{
  "model": "audio captioner",
  "dataset": "struck, bounced, scraped and rolled objects made by modal synthesis",
  "train_examples": 78125,
  "gain_aug_db": 10,
  "time_shift_ms": 100,
  "n_mels": 64,
  "hop_length": 160,
  "input": "log_mel",
  "spec_augment": false,
  "win_length": 512,
  "tokenizer": "word",
  "vocab_size": 50,
  "encoder_arch": "vit",
  "encoder_norm": "layernorm",
  "encoder_norm_position": "pre",
  "encoder_activation": "relu",
  "encoder_mlp_ratio": 4,
  "encoder_head_dim": 16,
  "encoder_fused_qkv": false,
  "encoder_bias": "all",
  "encoder_qk_norm": false,
  "encoder_parallel_block": false,
  "encoder_inner_norm": false,
  "encoder_patch_size": [64, 2],
  "encoder_layers": 8,
  "encoder_width": 192,
  "encoder_positions": "learned",
  "fusion": "prefix",
  "label_smoothing": 0.1,
  "decoder_width": 128,
  "decoder_layers": 6,
  "decoder_norm": "layernorm",
  "decoder_norm_position": "pre",
  "decoder_activation": "gelu",
  "decoder_mlp_ratio": 4,
  "decoder_head_dim": 32,
  "decoder_fused_qkv": false,
  "decoder_bias": "all",
  "decoder_qk_norm": false,
  "decoder_parallel_block": false,
  "decoder_inner_norm": false,
  "decoder_drop_path": 0.15,
  "decoder_positions": "rope",
  "decoder_prefix_bidirectional": true,
  "decoder_connector": "linear",
  "decoder_tie_embeddings": true,
  "init": "torch_default",
  "residual_init": "scaled_by_depth",
  "optimizer": "muon",
  "muon_scale": "match_rms_adamw",
  "learning_rate": 0.006,
  "momentum": 0.98,
  "nesterov": true,
  "orthogonalizer": "newton_schulz_5",
  "adamw_lr_other_params": 0.0012,
  "max_grad_norm": 1.0,
  "max_steps": 7000,
  "batch_size": 192,
  "epochs": 17.2,
  "lr_schedule": "cosine_restarts",
  "final_lr_fraction": 0.01,
  "warmup_steps": 350,
  "weight_decay": 0.1,
  "adamw_weight_decay_other_params": 0.05
}
Rows from block 2 of the audio encoder of a small audio captioner, named by matrix and row number. Rows with one number belong to one neuron. Each number is 128 + 24 x the weight over its row's rms, rounded and kept within 0 to 255. All counts start at 0.
After each neuron's rows are labels from the 100 clips, of 14976, where the neuron reaches its highest value: "top examples" is what is common among them. Only what is clearly more common there than usual is listed. The data: struck, bounced, scraped and rolled objects made by modal synthesis.
# fc1: MLP up (encoder.blocks.2.mlp.fc1.weight, 768x192), inputs 0-191
# fc2: MLP down (encoder.blocks.2.mlp.fc2.weight, 192x768, transposed), outputs 0-191

fc1.93 [124 103  98 131 130 145 123 127 127 127 155 107  97 141 129 107 168 135 151 180  95 126 149  88 120  93  96 149 126 144 122  91 148 105 128 120 137 123 151 114 108 171 123 136 105 134 111 148 135 163 103 131 149 104 132 153 120  92 121 129 133 139 125  94 143 143  97 136 124 125 142 150 143 110 155 172 102 134 126 127 119  78 151 125 136 158 187 104 163 135  85 144 121 120 143  98 108 134  87 136 116 124  83 133 129 139 153 142 142 109  90 109  60 132 149  80 145 145 119 177 134 138  95 128 146 129 180  95 107 148  99 167 123 125 120 134 167 142 130 133 125 141  71 135  60 149 118 145 144 147 146 130 140 170 158 108  98 185 108  98 140 153 123 162 157 145 162 142 127 103 146  93 104 125 153 101 131  78 154 138 101 137  93 148 151 115 151 105 142 123 129 125]
fc2.93 [111 111  77 118 147 167 132 134 144 127  93 107 149  81 128 137  77  85 137  96 176 106 158 122 151 101 110 132 111 101 114 126 121 155 138 143 166 152 117 157 135  93 144 140 152 118 142 111 133 119 134 154 112  93 111 123 140 112 141 149  90 124  94 144 119 124 162 138 110 129 174 117 159 128  96  95 162 106 129 171 121 180 121 108 127 169 138 155  92 148 129 145  84 147 122 122  94 153 138  68 120 145 140 118 117 128 115  94 108 137 157 145 131 129 143 121 158  99 145 104 116 135 120 110 164 147 114 128 146 113 160 113 131 119 114 137 123 150 160 146  85 109 127 176 182 118 122 133  94  92 113 106 117 132  96 121 162 110 129 125 123 138  80 164 136 113 127 118 122 133 127 171 195 113 145 112 117 159 125 176 123 171 168 127 131 142 155 127  95  88 130  93]
top examples: white noise; striker: soft

fc1.523 [119 106 158 110 172 112  99 152 147 136 134 137 165  93 160  86 139 148 134 124  97 183 122 122  98 145 139 142 150 105 129 104 152 116 107 121 124 156  58 143 104 121 122 131 135 122 118 132 106 112 148 116  92  92 134 121 121 176 128 121 170 131 150  86 129 142 142 108 113 148 143 150 152 149 150 118  76 112 129 123 176 108 152 110  87 105 105 130 147  98 125 115 122 150 121 173 147 169 132 156 142 146  99 122 132  92 164 119 158 132 144 123 135 144 129 110 112  96 119 142 128 138 166 166  76 124 135 147  98 109 134 141 118 131  94  84 161 137 158 146 132 109 117 123 121 150 139 155  95  81 131 126 105 109 136 159 123 103  83 118 180 150 178 120 123 126 164 160 150  82 148 109 116 173 149 120 114  76 132 125 141 160 139 148 144 102 111 145 104  98 114 106]
fc2.523 [155 126 111 143 122 128 149 140 120 136 116 118 114 129 119 158 144 124 158 116 102 106 137 146  99 101 105 142 142 175 127 147 167  93 131 106  86 114 175  71 130 142 149 124  95 138  95 140 105 135 120  92 141  98 144 118 101 156  93 129 125 117 151 149 113 156 124 119 131 186 114 107 114  90 103 100 146 146 137 104 133 168 121 125 136 131 158 122 119 122 143 114 144  99 105 136 181 101 111 141 124 144 115 178  92 116 110 117 138 134 131 130 162 101 165 124 134 114 161 116 156 165 151 147  79 177 128 101 153 128 113 109 116 129 163 159 105 138 102 117 146 123 119 113  82 133 145 152 161 107 159 158 143 141 145  80 183 109 130 144 126 176 124 147 109 143  73 116 108 167 117 135 181 132  90 140 168 119  84 127  88 142 153 144 101 111  92 105 107 120 107 110]
top examples: medium; membrane

fc1.628 [121 139 143 136 136 150 112 133 162 130 165 185  90 113 149 172 152  85  95 155 150 128 104 123 141 153 128 128 146 152 111 129 103 142 139 153 115 163 135 136 115 111 114 104 157 105 102 172 121 136 155  64 133 130 124 120 117 115 125 112 129 129  95 109 112 118  99  71 135 109  69 109 132 151 109 150 131 111 105 115 109  75 164  89 143 151 120 135  91 112 160 119 171 135 139 132 149 147 131 116 120 152 102 132 123  87 106 141  82 134 131  99  86 139 132 158 138 141 108 128 129 121 149 137 119 172 118 136  92 177  98 128 127 145 161 133 119 113 149 105  94 153 133 113 151 135  84 127 156 150 110 154 140 111 161 112 159 135 122 142 153 147 152 140 118 144 135 136 157  77 141  98 150  95 115 126 107 122 146 124 122 104  80 133 180 110 131 195 111  88 132 170]
fc2.628 [127  99 131 120 115 147 136 109 111 126 168 143 113  94 173 149 160 134 116  90  86 117 125 163  67 181 142 151  82 116 102 150  98  93 107 148 160 128  70 156 121 130 121 140 159 182 107  99 142 141 138 180 148 111 128 157 118 143 124  96 146 111 131 130 118  96  94 102 109  97 118 173 147 147 130 110 111 141 153 100 147 138 111 135 145 128 130  98 137 132 105 105 145 102 148 147 135 170  84 118 150  91 112 147 138 131 148 108 181 140 108 102 177 142 130  99 146 129 123 117 175 137 142 163 185 118 132 153 153 130 114 107  93 101 160 124 121 143 114 120 152 136 130 144 118  91 167 159 133 145 139 147 101 137 113 126 138 134 115 130 109 106 116 133  89 103 140 147 105 146 136 126 125 129 114 111 132  67 123 135 131 177 152 140  76 125  98  97 113 140 143 113]
top examples: clipping; text has "clipped"; pink noise

fc1.194 [154 178 140 125 142 163 133 140 147 136 108 124 103  96 129  94 115 152 106 144  88 154 149 113  98 122 182 110 128  99 105 115 130 128 139 151 125 129  96 111 179 127  99 168 126 129 139 117 138 112 138 149 131 117 162 110 141 130 135 114 100 109 141 119 137 134 142 119 109 155 142  92 123 108 174 129 125 151  76 141 102  95 155 110 121 148 132 169  96 159 164 143 136  98 132 121 124  84 169 132 124 133 135 135 130 105 145 113 146 100 133 103 109 149 106 133 135 126 163 164 103 143 124 178 146 165 128  91 113 113 140 143 118 128  74 113 116 108 133 157 127 106 142 161 121 143  72 100 130  90 119 142  73  96 162  90 114 151 104 143 192 110 124 139 126 145 120 108 129  86 162  75 146 120 177 141 141 137 135 134 174 145 107 161  85 117 148 120 105 167  98 137]
fc2.194 [135 134 103 150 129 107 110 107 137 130 180 146 147 127 107 102 178 103 146 160  92  84  87  90 157 147  70 143 134 118 126  99 154 141 143 139 120 122 128 119 126  84 163 149 142 132 126 140 133 114 135 118 133 124 100 108 145 142 123 110 131 185 101 114 105 101  87 114 139 104 133 177 129 133 154 109 154 133 129 126 121 172 108 129 121 113 123 109 191  79  93 130 119 123 111 106 155 134 197 167 124 110  73 162 140 153 126 102 121 116 120 158 101 163 154 159 121  93 124 135 150 119 147 129 103  85 133 129 147 144  90 129 138 122 134 146  90 183 146 134 176 136 140 152 148 106 150 161  94 168 104 138 144 130 160 131 120  98 131 127  76 100 113 163 110 137 116 132 110 148 138 150 126 105 134 122 105 131 119 134 148 139 137  73 111 105 117 119  97 124 148 115]
top examples: clipping; text has "clipped"; thin (high-pass)

fc1.311 [142 143 134 110 129  84 139 143 143 138  89 148 164 120 183  96  98 111  98 105 160 137 128  85 106 105 114 123 106 140 139  59  99 113 136 130 123 158 110 147 153 153 128 119 102 117 133 175 126 109 115 121 131 147 128 128 127 146 100 103 167 135 148 162 137  96 164 104 151 133  54  92 140 166 113 105 119 141 160 157 100 152  94 109 141 101 137 153 141 147 137  98 152 170 129 125 105 118  98 112 137 123 151 152 121 128 148 155 111 111 129 142  83 135 126 136 147 158 142 133 102  75 143 117 108 137 112 108  84 136 114 100 107 117  90 161 135  87 135 110 173 149 133 117 151 154 109 151 116  87 154 165 145 116 109 103 130 152 129 135 141 167 177 146 118  99 133 104 156 162 145 129 131 102 117 160 115 134  96 113 123 111 178 167 134 113 139 151 127 135 108  86]
fc2.311 [122 141  99 158  93  97  94 158 129 114 120 122 187  92  95 121 143 130 164 182  95 163 132 127  92 108 145 127 128 158 100 100 151 106 122 143 136 153 158 101 107 146 103 149 140 157  92 136 111 121 115 121 128 166 130  99 165 168 144 134 111 142  92 129 113 163 123 129 121 142  94 113 116 102 114 123  95 128 142  72 135 132 130 129 104 112 192 101 144 130 137 150 130 135 123 142 167 105 107 156 142 117  86 121 103 133 117 129 168 157  93 135 128 135 142 123 149  85 130 131 109 174 130 117 151 150  77 111 144 139 179 136 145  93 107 116 127 136 103 165 132 168 148 106  89 186  97 116 105 161 160 130 141 137 126 121 178 135 141 100 143 120  99 167  98 165 123 102 121 126 124  95 160 118 126  87 134 140 140 152  93 124 120 115 101 112 116 145 135 100 137 149]
top examples: clipping; text has "clipped"

fc1.30 [125  75 135 130 125 137 123 150 111 121 147  91  81 164 127 160 113 131 126 139 117 116 119 118 140 129 143 104 132 107 187  82 127 159 130 169 141  81 133 129 142  81 131 113 148 112 179 135 106 159 127 131 125 112 128 131 154 118 163 111 102 108 131 136 160  96 118 165 157 135 111  94  90 156 124 102 103 118 111 110 117 140 190 138 185 111  87 126 108 129 134 135 111 119 135  97 126 139 133 108 115 149 117  85 140 156 151 160 149 147 125 138 106 108  82 116 161  92 135 146 102 128 159 142 128 128  93 153 131 100 136 117 160 149  83 167  85 123 139 134 112 139 145 145 102 117 120 139 145 102 124  80 108 119  89 136 127 134 106 174 135 116 158 186 126  92 125 161 113 136 143 101 180 135 167 102 140 128 160 134 162 115 132 132 156 105  93 167 145 109 153 132]
fc2.30 [121 128 164 181 113 179 135 133  97  62 125 175 139 117 130 101 125  89 125 162 129 131  88 122 146 123  88 124 125 129 108 160 137 100 128  78 137 169 174 120 188 136 156 133 138 154 156 153 114 132 119 132 139 129 129 113  96  92 128 119 178 156  82 110 142 148 154 107 128 119 110  93 166 172 105 124 145 127 130 122 134  89 111 137 139 156 108  85 153 169  92 140 128 113 102 140 156 150 136 153 151 106 100 120 145 116 123 105  73 110 114 128 120  99 110 143 127 108 123 114 134 113 130 124 130 144 133 142 148 139 141 161 116  83 142 149 128 131 114 115 115  84 125 126 166  95 113 154 128 148 146 169 136  98 150 102 103 138 143 116 123 122 134 149  77 191  85  97 163 112 148 113 120 103 116 158 119 121 142 129 110 112 133 151 112 168 157 149 115 107 148  98]
top examples: text has "noise"; material: rubber; muffled (low-pass)

fc1.665 [141 161 118 148 135  87 120 132  81 150 121  90  91 110 133 124  83 105 114 130 126 131  99 105 181 113 120 143  73 118 104 158 168 105 116 128  96 127 169 138 106 148 140 171 102 126 126 107 128 128 155 150 147 131 123  96 124 141 178 129 127 127 150 142 115 136  80 142 105  85 115 101 105 118 143 137 166 139 127 116 136 177 156 132 138 144 150 120 136 129 159 121 103 115 147 149 147 141 143 145  83 134 124 140 144 142  89 150 115 126  91 119 105 146  95 108 117 102 136  85 115 149 148 107 134  98 142 138 124 150 100 156  88 134 139 104 140 108 126 145 169 143 109 176 102  84 154 123 107 114 143 138 162 123  88 143 100 100 105 136 153  85 113 141  97  77 131 101 188 100 157 151 155 147 119 125 160 173 177 138 104 160 137 157 157 136 130 158 142 130 142 119]
fc2.665 [160 186 138 124 111 126 111 124 167 160 134 141 149  80 144 120 126 106 147 142 113 112 160 111 127  91 145 118 162 108 124 102  88 136 148 117 126 131  84 119  85 132  87 136 135 130  99 114 138 111 128 121 138 103 115 125  90 104 115 116 116 153 135 114 143  84 126 135 120 131 177 134 100 146 130 117  86 137 111 115  83 128 110 116 120 104 114 108 129 125 114 122 141 147 115 132 138 120 149 160 136 166 188 129 111 110 157 115 146 139 166 106 134 158 139 123 125 148 151 159 134 165  75 148 142 110 134 149 183 127 142 114  84 120 167 153 133 172 156  88  86 135 117 151  79 143 106  90  99  92 100 105 128 180 180 120 176 115 129 100 119 161 159 117 127 156  84 138 134  92 134 145 138 157 148 121 104  99 114 164 125 133 126 111 106 135 131 152 175 155 128 113]
top examples: large; ring

fc1.222 [129 148 121 143 114 105 128 158 141 139 116  95 159  59 120 136 118 145 113 136 117 117 131 148  83 110 182 116 104 108 145 120 135 102 125 124 118 156 149 119 118 145 108  95 108 121 117 115 135 116 127 132 103 188 130 154 113 112 132 137  98 108 165 131  95 118 168 132 134 110 138 130 124 113 129  98 137 141 137 127  94 129 130  82 140 146 145 118 117 136 153 135 151 131 133 144 147 121 145 135 160 115 189 100 111 132 106  93  86 142 161 141  99 176 114 142  90  95  95 146 111 110  94 190 147 141  80 139 152 106 135 106 136 131  67 129 161 129 129 103  97 108 156 127 109 116  87 146 154  84 162 187 107 126 132 102 143 106 115 147 138 174 163 124 160 126  96 111 151 147 145 102  84 132 112 133 154 111 142 100 150  86 112 132 155 166 115 163 156 146 106 151]
fc2.222 [ 96 119 142 174  83  85 144 143 113 137  99 145 181  83 141 143 120 110 120 132 103 188  94 109 157  94 116  78 111 142 111 137 141 161 156 160 148 159 131 143 145 142  86 113 141 154 116 149 103 145 114 150 166 125 151 125 154 150 127 110 116 152  83 128 135 162 109 101 136  92 153 125 133 181 142 152 124 164  97 103 105 107 186 145  89  93 159 148 127 134 144 129 153 132 135  96 149 138 105  93 125 102  65 116 151 152 138 159 181 168 113 105 146 130 124  77 100 111 110 142 122 143 116 115 122 113 136 118 146 148 128 160 158 107 147 122 120 133 148 147 120 144  93  83 128 157  86 162 135 133 134 142 143 135 109 135 171 106 131  78 122 117 106 126  98 127  98 123 130 139 105 134 119 121 142 106 128 106 105 133 112 142 167 132 124 115 134  93 114 122 132 144]
top examples: clipping; text has "clipped"; white noise

fc1.389 [ 93 112 112 115 149 106 123 164 140 107 106 148 131  96 118 102 109 137 118 141 100 139 116  92 101 146 147 125  85 141 135 138  92 126 164 136 105 189  94 119 135 123 118 105 156 135 141 148 167 147 125 104 134 163 151 104 112 150 130 119 120 150 163 110 127  72 142 108 120 126 126  81  88 158 136 113 135 142 126 108 181 142  89 140  91 136 114 104 102 112 153 115 102 138 132 152 138 105 189 152 160 147 121 116 132 143 139 146 102 127  90 159 151 129 133 131 112 164 155 156 105  95 147 148 135 107 118 114 128  87 104  69 107 148  93 168 106 142 117 125 130 162  98 103  99 150 112 135 122  93 172 148 139 132 115 146 152 126 116 140  75 177 141 131 112  92 153 112 140 174 166 119 105 151  89 169 130 110 131 133 117 167 149 131 139 130 146 159  80 114 129 127]
fc2.389 [ 73 123 128 162  99 100 136 177 116 123 154  95 194  88 125 107 127 113 119 108 142 153 129 133 118 135 134 124 128 155 107 115 139 135 140 111  93 140 116 100 139 166 140 125 137 155  76 117 117 126 149 146 142 104 117 125 167 180 102 149 131 142 110 129 127 168 115  97 143 103 112  93  79  99 144 145 115 163 144 133 121 143 113 113 137  79 175  86 121  96 139 192 129 116 139 125 154 115 113 137 152  84 126  97 118 139 133 128 150 183  77 102 165  92 121 123 121 101 132 122 128 128 114 142 152 178 141 106 109 159 162 125 176  63 132 122 119 155 114 134 117 110 134 106  85 175 100 120 129 169 164 160 147 139 152 116 131 153 136 140 127 115 116 135 116 149 124  95 107 124 123 136 125 126 143 106 146 136 122 121 143 148 147 130 117  93 160 154 118  84 133 148]
top examples: clipping; text has "clipped"; white noise

fc1.404 [101 123 128  99  95 130 158 140 101 169  71 144 158 135  90 116 143 122 144 132 132  99 123 111 125 114 168 105 165 107 130  92 154 139 109 134 111 123 123 179 122  98 164 100 116 131 184 126 133 188 132 103 108  94  79 120 134 107 124 118  77 155  85 104  88  94 136  97 114 112  97 118 112  96 129  99 140 140 161 153 152 100 105 144 114 165 117 150 173 111 147 123 130  85 157 149 128 124 124 125 170 138 120 163 109 152 159 114 149  97 131 143 156 188 109 141 145 113 129 134 126  93 153 159 168  79 158 140 129 146 137 145 107 122 131 102 143 157 124 107  85 134 149 141 111 105 133  92 123 144 133 121 159 117 142 133 163 140 126 102 139 128 117 159 173 122 135 171 158  84 140 129 104 109 129 152 116 130 129 117 147 134 118 159 136 111 165 122 120 113  93 137]
fc2.404 [136 132 163 144 119 147 131 127 135 121 133 124 132 142 156  80 105 126 113 189 100 114 104 129 135 147  62 150  95 123 105 194 149 112 149 176 158 161 169  80 127 118 167 131 136 130 105 152  88  94  99  95 147 136 123 104  93 104 142 146 140  97 138 144 138 131 143 126 134 138 163 142 119 107 118 123 128 121 125 108 170 141 102 139 145  94 163 125 159 134  73  86 152 156 151 142 103 130 107 131 139 160 125 152 144  95 121 144 137  93 108 117 121 165 132 122 133  89 168 111 128 153 147 170 133 128 114 138 163 129 128  94 148 157 144 143 153 152  98 128 133 102  91 110 125 132  91 142 113 119  78 150 155 121 124 123 130 110 115 102 167 121 139 108 144 130  96 119  78 128  94 138 137  73 175 118 104 128  94 118 136 143 124 137  96 148 178 122 123 134 161 128]
top examples: clipping; text has "clipped"; small

fc1.338 [133 136 129 176 123 119  91 150 147 127 127  79 103 156 126 141 142 152 167 139 121 109 126 140 120 146 142 120 104 196 142 105 159 148  98 116 159 112 160 129 161 128 146 154 132 115  85 134  99 126 121 131 146 128 171 121 116 124 134 104 162 134  98 137 160  72 140 161 140 110 141 145 154 168  87 102  77 112 158 112 113 104 112 109 117 161 165 155 133 160 129 134 112 181 142  83 153 116 155 146 128  95  76 118 154 162 122 160  98 151 111 111 130  87 118 125 117 135 108 147 132 121 155 108 140 109 134 106 107 140 134 126 154 150 154 117 146 136 122 111 107 128 114 131 117 100  81 142 131  99 116 127 143 110 148 133  95 108 126  94 141 112 148 110 171 102 143  68 140 113 129 104 108  99  77 121 120  83 161 103 155 147  86 163 139 127 160 155 129 152 116 165]
fc2.338 [172 121 162 125  88 134 119 133 103 142  96  88  99 130 115 124 130 148 111 121 119 172 107 151 114 130  98 130 106 143 130 109 157  95 110 106 139 121 130 158  92  87 117  91 101 111 120 141 149  96 102 157 116 128 128 133 147 173 115 135 140  97 110 137 152 113 172 113 141  86  82 116  49 123 164 134 135 108 145 153 110 147 130 150 138 158  76 132 177 141 109 127 148 166 166 131 152 131 142 138 127 149 158 140  87 142 138 128  99 115 132 149  95  82 158 133 112  99 135 111 140 128 145 111 142 118 179 154  94 137 144 150 153 130 157 132 106 144 134 126 121 123 122 149 147 119  95 124 136  97 117 122 116 120 138 111  72 128 145 124 132 167 107 117 109 149 180 138 171 114 122 120 189 162 137 131  92 143 145  82 146 143 153 146 138 131 161  93  83 122 120 166]
top examples: medium; bar

fc1.529 [118 131 109 137 137 113 115 115  94 122  91 146 144 131 127 147  73 132 102 147 144 128 129 139 142 101 100 102 104 128 143 143 140 153 139 138 113 174 122 178 133 126 125 112 105 113 117 151 127  94 125 115  95 152 120 111 106 102 149 111 104 130 165 123 146 115 106 155 111 108 139 127 111 142 120 142 150 124 119 166 119 156 130 122 136  91 154 188 111 142 115 117 182 105 141  93 139 124 147 109 111  94 142 122 138 147 108 162 166 163 124 102 102  97 140  86 127 153 138 182 139 105 129 109 129 154 165 137 135 123 116 163 137 174 182  72  89 130 121  95 116 106 157 135 134 134 146 131 128 113 123 113 174 144 150 155 160 158 135 102 166 152 157 122 135 137 126 109 146 142  92  82 138 147 128  91 120  59 126 110 126 114 128 152 133 161 111  63  72 108 168 106]
fc2.529 [154 104 134 108 119 162 131 141  91 119 114 165 158 146 112 122 165 155 105 104 108  92 157 115 119 168 145 143 121 142 104 139 116 110 120  90 169 159 100  82 124 124 137 189 124 138 106 117 163  94 149 133 138 128 108 115 128 132 133 116 137 130 103 125 125 135 138 156 132 103 129  96 155 127  88 106 148 113 167  82  85 127  98 162 119 105 154 126 137 124 124 104 123 147 115 119 148 115 122 128 131 142  92  89 124 156 123 146  99 109 112  98 131 152 124 119 123 109 116 108 126 117 119 110 120 142 122 132 191  97 172 139 133 108 127 193 116 108 161 140 139 169  97 118 169 148 107  96  63 118 154 132 119 137 117 132 151 131 133 111 108  94 162 144  89  79 140 141 123 185 157 106 183 112 124 117 132 139 133 179 133 175  96 154  85 152  96 138 121 137 128 137]
top examples: white noise

fc1.92 [157  94  91  99 124 120 131 121  93 103 150 150 101 142  99 144 139  94 118 114 143 121 129 133 172 124 122 156 126 129 121 131 118 143 122 147 125 119 120 126 145 133 133  79 160 114  79 128 137 160 107 157 123 129 118 129 160  87 147 113  76  99 135 176 125 118 173 110  77 151 126  88 146 159 150 130  94 189 162  94 111 111 178  92 118 122 140 148 135 112 137  86 119 100 105 129 133 130 145 108 117 134 158 138 119 137 158 145 108 117 110  90 139 146 171 128 126 151 171 133 129 178 143 134 151 120  81 107 164 128 137 122 117 141 156 140 102 126 118 142 118 124 108 112  44 117 172 137 149 104 139 120 150 144 175 136 108 164 139 169 133 127 166 128  94 148 137 127 121 116 163 131 188 122 124 142 119 116 116 123 130 111  88 111 115 145 154 127  74 121 131 125]
fc2.92 [147 146 133 150 135 153 137 114 153 129  77 138 136 133 111  97 133 128 130 152 136 104 139 141 126  97 176 115 147 158 158 103 122 144  79 157 161  92 120 103 141 145 115 186 131 134 139 186 103 133 126  75 126 159 127 102 112  99 125 146 125 151 136 119 121  96 119 149 132 137 117 112 101 103  70 169 163  78 109 108  65 159 122 134 166 126 124 137 139 138 145 133 167 151  94 127 112 148 102 152 127 131  90  89 210 124  94 141 125 114 131 135 122 118  96 112 114 107 114 152 108 135 140 134 140 110 125 144 131 128 129 105 135 117 125 133  87 130 138  98 126 150  87 130 162 121 128 114 142 145 113 123  92 123  93 162 141 124 137 118 169 128 116 105 127  97 113  80 160 135 134 147 134 120 138 165  95 169 163 163  92 170 147 168 139 102 106 122 128 138 112 164]
top examples: large; clamped rod

fc1.84 [130 107 131 115 141 137 139 168  70 125 135 125 132 126 180  94 116 133 164 161 131 115 125 132  97 108 136  85 127 150 110 128  98  99 122 144 127 126 150 143 123 183 127 131 165  99 123 126 134 133 115 159 116 124 122 137  99 151 126 113 122 132 127 125 161  94  96 133 118 114  96  92  99 166 179 132 112 103 118  80 110 136 136 113  96 119 119 154 143 130  97 104 132 132 103 132 123 114 158 119 171 152 151 128 102 144 132 130 149 133 130 138 165 157 117 124 114 149 131  91  96 119 131 165 147 131 152 107 136 127 136 109 109 155 102  85 154 122 146 108 121 138 124 124 130 140 157  57 113 121 143 105 133 121 154 120 159 138 133 150 115 191 187 195 136  85 150 141 135  96  93 117 129 157 173 131 137 163 116  58 117 111  72 124 126 177 102 129 137 163 143 119]
fc2.84 [104 142 140 130 160  90 135 141  92 111 138 129 154 120 146 115  96 156 155 124 154 148 123 171 154 132 131 142  93 175  79  84 123 132 108 111 120 155 133 100 158 130  96 111 107 150 145 127 142 164 135  87 144 161 110 104  94 142 140 104 163  98 152 153 101 141 126 154 117 119 153 144 138 143 124 121 138 107 110 117 189 133 109 150 117 104 125 123 138 159 114 172 172 126 133 137 131 150 134 183 140 139 151  86 140 184 115 150 133 142 114 143 161  84 118 117 119 118 110 100 146  85 135 149 123 135 130 164 114  56 152 100 132  69 121 163  93 132 136 112  63 120 117 122 110 124 150 107 127 101 167 135 110 116 119 144 118 103  96 149 131 109 121 169 122 154  99 124 151 105 116  84 136 134 118 164 130 106 125 135 148 172 124 113 137 134 129  90  91 107 119 105]
top examples: large; closed tube

fc1.260 [116  85 104 169 112 129 132 169  98 186 120 118 140 124  98 153 114 125 154 130 146 112 130 160 145 162 103 122 158 158 101 150 108 169 151 163 107 124 125 124  93 106  84 110 141 164 155 144 154 114 112 125 152 144 143  75 145 160 152 136 131 144 135 113 139 134 116 133 122 110 152  98 111 104 128 122 115  83 138 136 102 113  97 136 127 114 107 173 166 127 114 145 143 123 146 107 159 141 143 127 107 157  98 131 123 161 142 122 143 190 102  97  97  98 108 166 127 152 135 178 128 129 115  78 125 139 119 146 145 158 117 180 124 143 122  93 114 135 102 120 112 131 115 138 139 134 117 128 160  99 118  97  99  97 113 126 133 123 124 135 151 123 149 138 103  97 144 178  99 100 117 164 123 127 140  66 141 102 149 129 129 118 152 187  69 160 118 124 115 138 123  67]
fc2.260 [164 169 125 137 153  94 119 132 114  92 117 105 111 102 176 159 139 124 139 141 127 134 116 167 134 121 147 146 106 141 153 108 131 140 152 115 120 144 133 161 146 125 162 161 122  92 137 133  97 135 128 112 134 111 121 143 120 103 135 122 167 137 107 132 146 152 147 116 113  96 136 127 158 151 142 122 117 158  98 137 158 115 153  88 134 154 133 129 135 133 115 102 123 145 131 106 111 168  86  91 109 117 107 142 159  82 113 126 121 142 110 138 149 114 109 143  91 137  94 113 142 166 110 130 181 117 114 101 153 135 173 167  86 139 100 128 138 115 130 106 126 119 140 145 131 142 125 115 147 141 166 135 146 123  70 136  89 130 103 122  52  86 133 107 171 120 125 120  52 150 153  74 117  83 102 126 155 127 143 164  82 144 108 170 164 109 131 123 111 173 163 110]
top examples: text has "noise"; clipping; text has "clipped"

fc1.328 [ 90 120 127 123 148 153 126 156 113 136 164 106 115 106 144 123 109 141 101 104 143 116 126 118 114 139 133  92 139 115 146 198 148  77  83 122 109 150 150 121 143 149 128 194 123 136  73 120 122 157 161 134 163 137 108 126 146  74 136 112 129 128  87 110 116 122 117  94 126 126  94 114 132 156 153 144 135 153 105 121 126  89 108 136 112 156 124 138 179  79 166 130 170  99 181  95  79 145 131 148 133 124 157 112 132 153 151 110 132 132 144 110  99 157 115 115 101 157 130 110 126 146 157 140 113 141 158  96  96 105  99 131 149 157 156  91 129 121 155 130 129 120 128 169 105 119 130 120 130 160 106  87 145 139 121 131  98 151 122 129 162 184 159 154 106 133 137 117 137 116 118  92 146 145 108 103 125 156  86 131 127 170 118 154 122  96 140 122  92  77 129 101]
fc2.328 [103 124 103 130 151 110 153 147 141 130 102 129 114 142 138 165 126 100 108 102 127 125 136 119 126 128 104 154 147 118 177 144 125 169 168 143 134 105 137 122 130 113 100 141 151 105 175 112 169 116 111 112 110 137 137 133 102 158 156 124 145 179 135 135 103 131 121 118  96 158 118  98 106 108 106 161 181 122 130 176 137 137 121 122 111 117 154 131  99 151 114 140 113 119  97 136 160 153  98 168 128 151 111  66 148 154 120 169 128 106 102  95 130 147 162 137 166 151 105 150 133 108 162 128 157 103  72 108 140 123 112 127 127  86 170 130 143 175 122  77 132  90 151 145 147  81 104 101 102  88 135 162 119 140 139 127 161 115 162 120 100  98 119  99 178 121 113  82 141 134 160  71 111  94 141 121 120 131 139 115 133 133 109  82 114 110 115 156 159 121 139 128]
top examples: large; string